Rows from block 6 of a small CTC audio transcriber, named by matrix and row number. Rows with one number belong to one neuron. Each number is 500 + 25 x the weight over its row's rms, rounded and kept within 0 to 999. All counts start at 0. Numbers have three digits each. After the name is the row's rms in percent of the matrix's.
Before each neuron's rows are labels from the 100 clips, of 14976, where the neuron reaches its highest value: "strongest on" is what is common among them. Only what is clearly more common there than usual is listed. The data: strings of digits, spoken by a formant synthesiser in many voices. In brackets: how many of the 100.
# fc1: second MLP up (model.blocks.6.mlp.fc1.weight, 1024x256), inputs 0-85
# fc2: second MLP down (model.blocks.6.mlp.fc2.weight, 256x1024, transposed), outputs 0-85

strongest on: "six" (93); first digit: six (38); last digit: six (30)
fc1.17 110:468528530509485486484479504508471564458490542538447517529510545538513530477544449502491501462475463521522483555495490459468529525525496473480536443505484510482519518447501492506486506537507479484487474486544469478466521510506484552512518497510491523537471506
fc2.17 134:510487486505495493521507513492508464517490474469566481476528471476498472545480533494489495524515547517478530452485504546526447503471489524532491537524500473525477467545501510494534471467488484512500492536483516538519500530482501484454520484500493470486527480

strongest on: "seven" (74); reverberation (74); first digit: seven (29)
fc1.463 113:530526499496546530510442481491481503525531501478484532492494523476498546499476507510516498453496494518491503507483526501526525493512524510523471491482481462510475514517479473491506449550454511477519477465520454499488500508522512501514523531521519435518520485
fc2.463 132:466444506527467491483526505488496522485504518532513469514551486491489480483511537517502534549537499476483533503540514462488478517491451512490564498501512511488530494482491486530511520464536466522495515497474539512492500491479502516541496497521505541471511503

strongest on: "one" (79); "eight" (69); first digit: one (30); last digit: eight (27)
fc1.741 107:544485463515491487497472515507467485520509558510507487488493498450480480511514472457484516515490536520507472508500476463463448530497505468481491492489498511520539504537450480460520485468496547473463494473539490532480475501556518487507507483469504502505494503
fc2.741 085:463434497481497503496489532522463474485484461470508472534458545517501506518518549502506519484500513518490520499500510499504524488537469565509500549486479521503483464460527548518506499547530498506514484504485501491525506477455468468481475460486514525490497563

strongest on: "two" (68); voice: child-like voice (55); first digit: three (26)
fc1.294 155:507533518508504537487463492469471513523488527460529490503495511533470493490497469521504534470509504516474514490530486485528492493504484495496531514483501495507469487483503488484478496545506482518482454462494523481543485490530504518544505487456513513469517519
fc2.294 160:496498462495504500506499484475514521508517503469516515500509501480513491466470509517489497525495551510536504542509494496534515468535528484466520512485519485489484483506480507513475467512505489451508516522524482521470503481494519439489447508511499484488483514

strongest on: "one" (100); first digit: one (43); last digit: one (41)
fc1.328 051:509478506476454471539478507484479500497508540531524464518535519515466481507508500501540485505497538501544490497533471486525526498496514526538515483475467477491519497515476521486516525500502513422478510507509509485474505507530521539510482518481499496507497509
fc2.328 051:507512518495497492520523468472479445506477459482505543529497527504492477495521460500491550491476469529496502454504491538482527487486470459456470489527494513510509482485500492494450517487506447540488481446492516518519522489497489498511514529512502479467490505

strongest on: "six" (100); "one" (98); first digit: six (36); last digit: six (30)
fc1.489 138:520518494435474500503468506514503566497465522457471538461478463511461486440480464507542536482511530479524505518452517463508535519472488491511462504493479486512496473485478457486498513507495483515450503487477540507494504486488539532481491556501527507538512506
fc2.489 115:540456525537468510503501505515482513525501504495486467502490498484486493522520481517495499517478534480510507516469484528482497481500539507507496494491455517523471503525484499512500491539489481509511489475508491500491510493471540537544576452511475515511524539

strongest on: "seven" (100); first digit: seven (42); number of digits: 5 (42); muffled (low-pass) (33)
fc1.508 177:468486507464536505474507488479505520511501505468508494495485507483521490507525500506497512501527531479507500472491479532510524473501574467485464492480475488520502543507516483502497532487503495494484431486473553479522525478462487472509526520518529511480518489
fc2.508 172:483537518512422448518467458510453522496473482526490532467517544459497485492509523526472507504534491502521497518511512484556488506530512499472511498495490465475499557484472514502525504488490479511473501514471493500470510482480483511469497541525519517515533462

strongest on: "three" (79); "one" (70); last digit: three (30); first digit: one (26)
fc1.167 154:473515491448502462525466519517451489498469478508531518484493492517511475510508510493476525496453508476484477472495500448521510489528515474501519500511516521488459478502421535535505508520535507490522521504526550516497513510492485434454479526516477469524482502
fc2.167 160:475481509462491480501497494505465524479488479499524536494449519460508537508510486475521532507502439523560570518537492531498458491498526519481515527445455470514539478502481478461480495478543512475507499504485536504489489511501521514515514485467499486497532466

strongest on: "three" (99); first digit: three (34)
fc1.250 180:519483488507503508503512518448487512503481546452519454517524503486469520500487524460481524480500516526509470475486520466503505465488537455476511488530498471464471436532483508480462518502519520503520509475507556502495504518543529488523466546488541501520484498
fc2.250 171:485488474483487458470504497508496534513506509533506485541519477501474525501488500544481471501484441508495554455525497511545509495479505528499562503521503473489500512487493522478520533445559477517489512481495496431488513520498461512482541509530493500499496520

strongest on: "one" (96); "three" (81); last digit: one (45); first digit: one (32)
fc1.450 042:465506501476504495538537538469474501525536441470467471511510507482504481501522536484509537545514479516506519500536553493502464481504533483513509470468497491481521505483501531517508503502459518520483486489465463506495519543486499459539516499547496498483515545
fc2.450 036:492488514499516485505470481473528525479495515477490515513541505498469467523479506543472501431478492496467514472463516522482507538516515489531520511479521466478473452531515508436499523457500485518517470476479564507496524511508521480497506522470487500508517472

strongest on: "three" (100); "four" (54); first digit: three (39)
fc1.74 030:516464461475494537495504510488525490501508535537481510491478505525558498478451504533495476514553507531506478499462506520516465525517480499478511558474525447508442491478451533473487493474520460554514468490479538487501503487518489492536475515504557457490513520
fc2.74 033:499492482533509469477485480507485483504483473527483486477549503484430490497514509494496530438478504482442474486534549474522505500468505492522475492485512525523532510470523515524491505510504514453477490491504480523531499508487546514461532497492490442486476493

strongest on: "five" (64); "four" (62); last digit: five (39); last digit: four (33)
fc1.320 020:509517562521466523563482490494510502508494438522490516528534505494507480493487498512483491519468545493531489508486500550458492523504478463500501501490524452545534480501459466501527531516507511484505481482473508513483488487475513479550502464473527497523502527
fc2.320 018:511509522469555471527494537506529494540521500456475477500519519510488490528467489534529441481466478475503489513520486459483484515495546534462502520524539517479486509473510464507526471504499537518514503486513514472503481564516465462533511523533491520476539496

strongest on: "one" (100); "six" (71); first digit: one (34); last digit: one (31)
fc1.608 094:498497491438525484525510517487507499502483485454488538547473538483453498491507503478507499518465522504512496496490538547518518508496474467537524498471549469506537487485478461520459507476510541544464463500474496488521475521540527498480520546492477500457496516
fc2.608 085:457492482525498520459487485483475541494479493524473487483511526502489493491491476485496504518477478480473534523543459485483489508517510489539478504512477484521474523510521506530574468489495483466532513540511504530513486469534549509480538487481510503477480503

strongest on: "three" (87); last digit: three (37); first digit: three (36)
fc1.160 082:500511485488491489498465478516524506503500520505487515475496513513538450500513510549509523525506468476513543498531490445489525475508540520506507468498495456537493472473488551496478525518487484526482539489518496495529510486536502485474503489506470513484456484
fc2.160 088:481486519520485519505516543500514524476517473518497498500526499477492521510527457482465455511489487500521470528528497551496474533502501467504459525473461521485508538535516443502501486481502485476552502492474527504464516494442503523522489499517543454512550495

strongest on: "two" (74); voice: child-like voice (53); first digit: two (49)
fc1.46 120:478486478527484509466535516542480482509495472466517508501503468569540495472541537543507500507547515509494493528498521530484537497498487537513479482520502484498521519473545488502475492465470501500507471520484495503494494510472523497530492521473504517469496504
fc2.46 106:470511477516518492509473489471511523510480470485482522461471522500458510506491521507506483511533543515486550546493524504499514493515516463482480513477521496465426487496464493470518517565467466551433519527475476476504533454504502504493444530483466465527539478

strongest on: "two" (100); voice: child-like voice (67); last digit: two (38); first digit: two (27)
fc1.418 081:500516513484487507494528466515497489498562519515521497518485433588512505493486512500515513568486498511500504529481529538526488524462511490516520512489513495511504532503521486487520510480454476527489469540454573498490479488504489500499507508496512512504512510
fc2.418 081:482523490533494444502480489490469479496500450503504504462485535454462483514508532499474485472501483542524528468485498495450507530489524498485479466493483505486529494513503541472480490523478513450482538517510461480439506523548519482494464515486493473515512508

strongest on: "seven" (100); first digit: seven (48); number of digits: 5 (42)
fc1.550 140:491512515514502532456489558486517537521490482513473524484484505498447534511537516465521495507489467518494553498515511494472503465533512463461456514503520492506488466494482504557501539449474540530542515492506506489537512519471513484540508521524486481529498471
fc2.550 118:499449526502476455516525460526521544479514473463504529480512472534492489427545454518483495520505480469519454467522505497470519549488463545545477531492513536524515533497491535506466477529472538493457512545492505535517518536511528532496534542469507503478464461

strongest on: "two" (81); first digit: two (34); muffled (low-pass) (33); last digit: two (31)
fc1.77 053:514461476482522502500488465494497511499477539494505495500507491501540497467462466537536537534466476478511476514485479490558503521512495463454472485477511475495521504464510499509495478459555516515469496484490496451532486539494481496525494505473509505516510515
fc2.77 049:508512528494517450490489498505533466529479487518508517485417441529490484472486510531460505453475505530491500489502476480528497467469497507480511540499514496471494498490482528475507517519468470487533534515580498489489504466513475521514469481475491499491511556

strongest on: "two" (80); "seven" (61); last digit: two (29)
fc1.42 044:539511506483518480490495467479459509500507503541502522480523459525510495501472532521515530453532509483527528529468488516507493530426497503453499495491463556498523490504534501502471501510524514510506554480537498559502493503532514500506495505490518487487475464
fc2.42 042:503503522549466509491457509497496476489493465520496470515509511488532491548525537477520472492477459507482498477482474462507490478486466497457482547523511527520494484527511490543514523516486515494446500498521485509483485481519499494508487517500461504500524514

strongest on: "one" (100); "six" (72); first digit: one (37); last digit: one (31)
fc1.287 123:456482495528519512494538483506474478444545506486505513534488513492543486508454490515462532524516523510483530486547476496533509537489517474494511457502507489462507466484522533529502526513478520492474473461498520459504511464481462539479489525491485470518511460
fc2.287 117:497538496496489534441455477524482513513462437522486506514476514470494505471486504484499476494528481520513492469482467516503481535520495548449532526470485500519502519540521543468460508512536471549520551526540488528496509518540548498490473478513550544467468494

strongest on: "three" (85); reverberation (70); muffled (low-pass) (36)
fc1.653 081:500500488521527476478489513520498501507512490478504505506448498505471515490513508493522510530507492499495471520543430497464501474509516492518464507467448499509483490522502464491538513528466473467552525536484514497464499510533514507482532475499513508499485506
fc2.653 068:506530527480425525539510487497519509504491504491503533513481508482523455502497497535498481504483487538522494487477545503474505463513521500512503506512527451529534470519496518470529487489480508521482514487467488430514496463512509493566519537518503506524554501

strongest on: "seven" (95); first digit: seven (59)
fc1.356 099:487455455482538497542488511498511556530526495512464474484510455477508491494524488508495503477529470453517494476543491462506495473464480485476488468491467476497484450523498505492502484498490486502482517548486522523486508494556493455527504532512511494532545518
fc2.356 090:496467538456494468458470500474500497484453481522554484488471484525465465497507490469514512489499501519469515498507477513550521514462513466525477533489481507483508481503521519505494525518511522479486513507500454494512517492484510515500475500510521529504457453

strongest on: "five" (81); last digit: five (43); first digit: five (31)
fc1.60 053:503469512468498485525470522502505523546515501503449502471496482467507521488501484509520484473514487514533470494495489537532526540480467479476511508481486495523500520465521514484516510481531481511577479480523497528511501519508520512471493493554524442485503482
fc2.60 053:460491469504504518487478492520497488503507489530505498512474499514503532525496514518511508501525464522545509503469493522501483496466536468529448499492564518500537504504492505511508462493498441486472559491490518502496486531465494473471500538506510516501494492

strongest on: "two" (97); reverberation (74); first digit: two (59); "zero" (55)
fc1.750 121:482467521503481424473508522522510502488513485482502437457564467496459500532520498503495559459511468535510500525509494496490480501510452482484506486501523514457519508500519498515490497507485520512548534526489510509473460531567473489529512483535453480459487528
fc2.750 101:456470459532479516512500513484466488488484525495493519487515449514535502499493527493484515458510515504473500510536522507490543520472500513504446517520536479490474527502492506510468519510523462539447509482514550522475516490537549482541468491469534496489456466

strongest on: "seven" (79); "eight" (71); first digit: seven (30); last digit: eight (29)
fc1.255 057:566480514547447489494502511470518510460494489491515463449478519493483494468466468539507490483503516513503522515527489476537490511468505518463521493495467482492477473566496510522461506500483523517519520495491516473535513518475493510483536514484521487510477511
fc2.255 052:476478470464490468495482478501542542485536464540466502478490505499442467479528537475474494545499497467433462510511503476509529487520500511513450517510502480538481484472526533499489501531514486491475462472508520526492492520555511517524511516501506528495490486

strongest on: "one" (98); "six" (92); last digit: six (35); first digit: one (31)
fc1.766 107:501526465465427476503493502474482471502484494503440486513485500499461525480512487458477462529551491486515467520472526545491493480518508465507518481513486464514493524474519555476490530523503477487537514524539512511489468509488505559528486481512507521527494507
fc2.766 098:508491483470503522471493472512506486491503493514531502477528546493469473464516508485555470484460481512486484478484536484469509505518490500496516529516504533475508453521475501524515532500482489510520538480484502517501530548514496499438441497472494478501520526

strongest on: "six" (100); "one" (96); last digit: six (37); first digit: one (37)
fc1.738 134:493464543519463433530465503472496486480508480503490489481504524547493473538435509499489565499533409480462507489483469492501509545536505524495491503492485502517508467461516476543508498453495524553459473468521461494513486484431527531511527477492513543544490530
fc2.738 134:508478488518488533493512463515471536521511504501536525528484492445484491496464509502504506492505508467513498483498481506518501443445544509509464468454465551497517493481528467478498524543495498464504478469488528536484486475490491492542526498550527460510545481

strongest on: "one" (100); "six" (95); last digit: six (37); first digit: one (34)
fc1.228 064:468511500481476481516521508523473468509483538496490517483471484490529501519525475472516526497514531493504493509463521499492463493507505484493476519493476519513501518481486466485529479533483511569493451452492557520496507487529529486484482480499462549451491464
fc2.228 065:540480492496497498507490527531478491480467505496486490480500486531476497526506487496506495507453494493525504509530498502484514443493482560502504517484503473516534500509534511521516506480475490432480520533505499523536476497503485544530522522499454492491493521

strongest on: "three" (99); "six" (58); voice: child-like voice (55); first digit: three (41)
fc1.587 044:525516497498525482498503513477534517488525473459494534495497500493484503568483472476516489517507526516522497485501520519474510476489493545433500482501475436532467478484509547495529492444494495476452533539505520492504499507521530483530480483499536533483513500
fc2.587 042:504482571490501539527496462547484542459491509531493523473516476521474447511508485524514544560544509524509511480483482441489486530493557514473503529473492555524498514491514492503522496500517522494521520473491517492518503472508507469512502491471491517462505466

strongest on: "five" (78); "zero" (54); number of digits: 5 (45); first digit: five (28)
fc1.423 042:481482476494495495472520519549466500457546548483480486540477526508506494511507494460466549508525512506485482505534516546487455526520473527491518507493499452537469523479498533492509480451472493490504515541455488559481507519511500467503446533489480527512475488
fc2.423 036:535533487498515508540465520472526514551488478488540510539504494498484424503509547478523478563476492495466521488522489444495506519524497489534511485513506500500509513491518529528503485511519506486483524497509513476564457481463485532478431531496479493433516552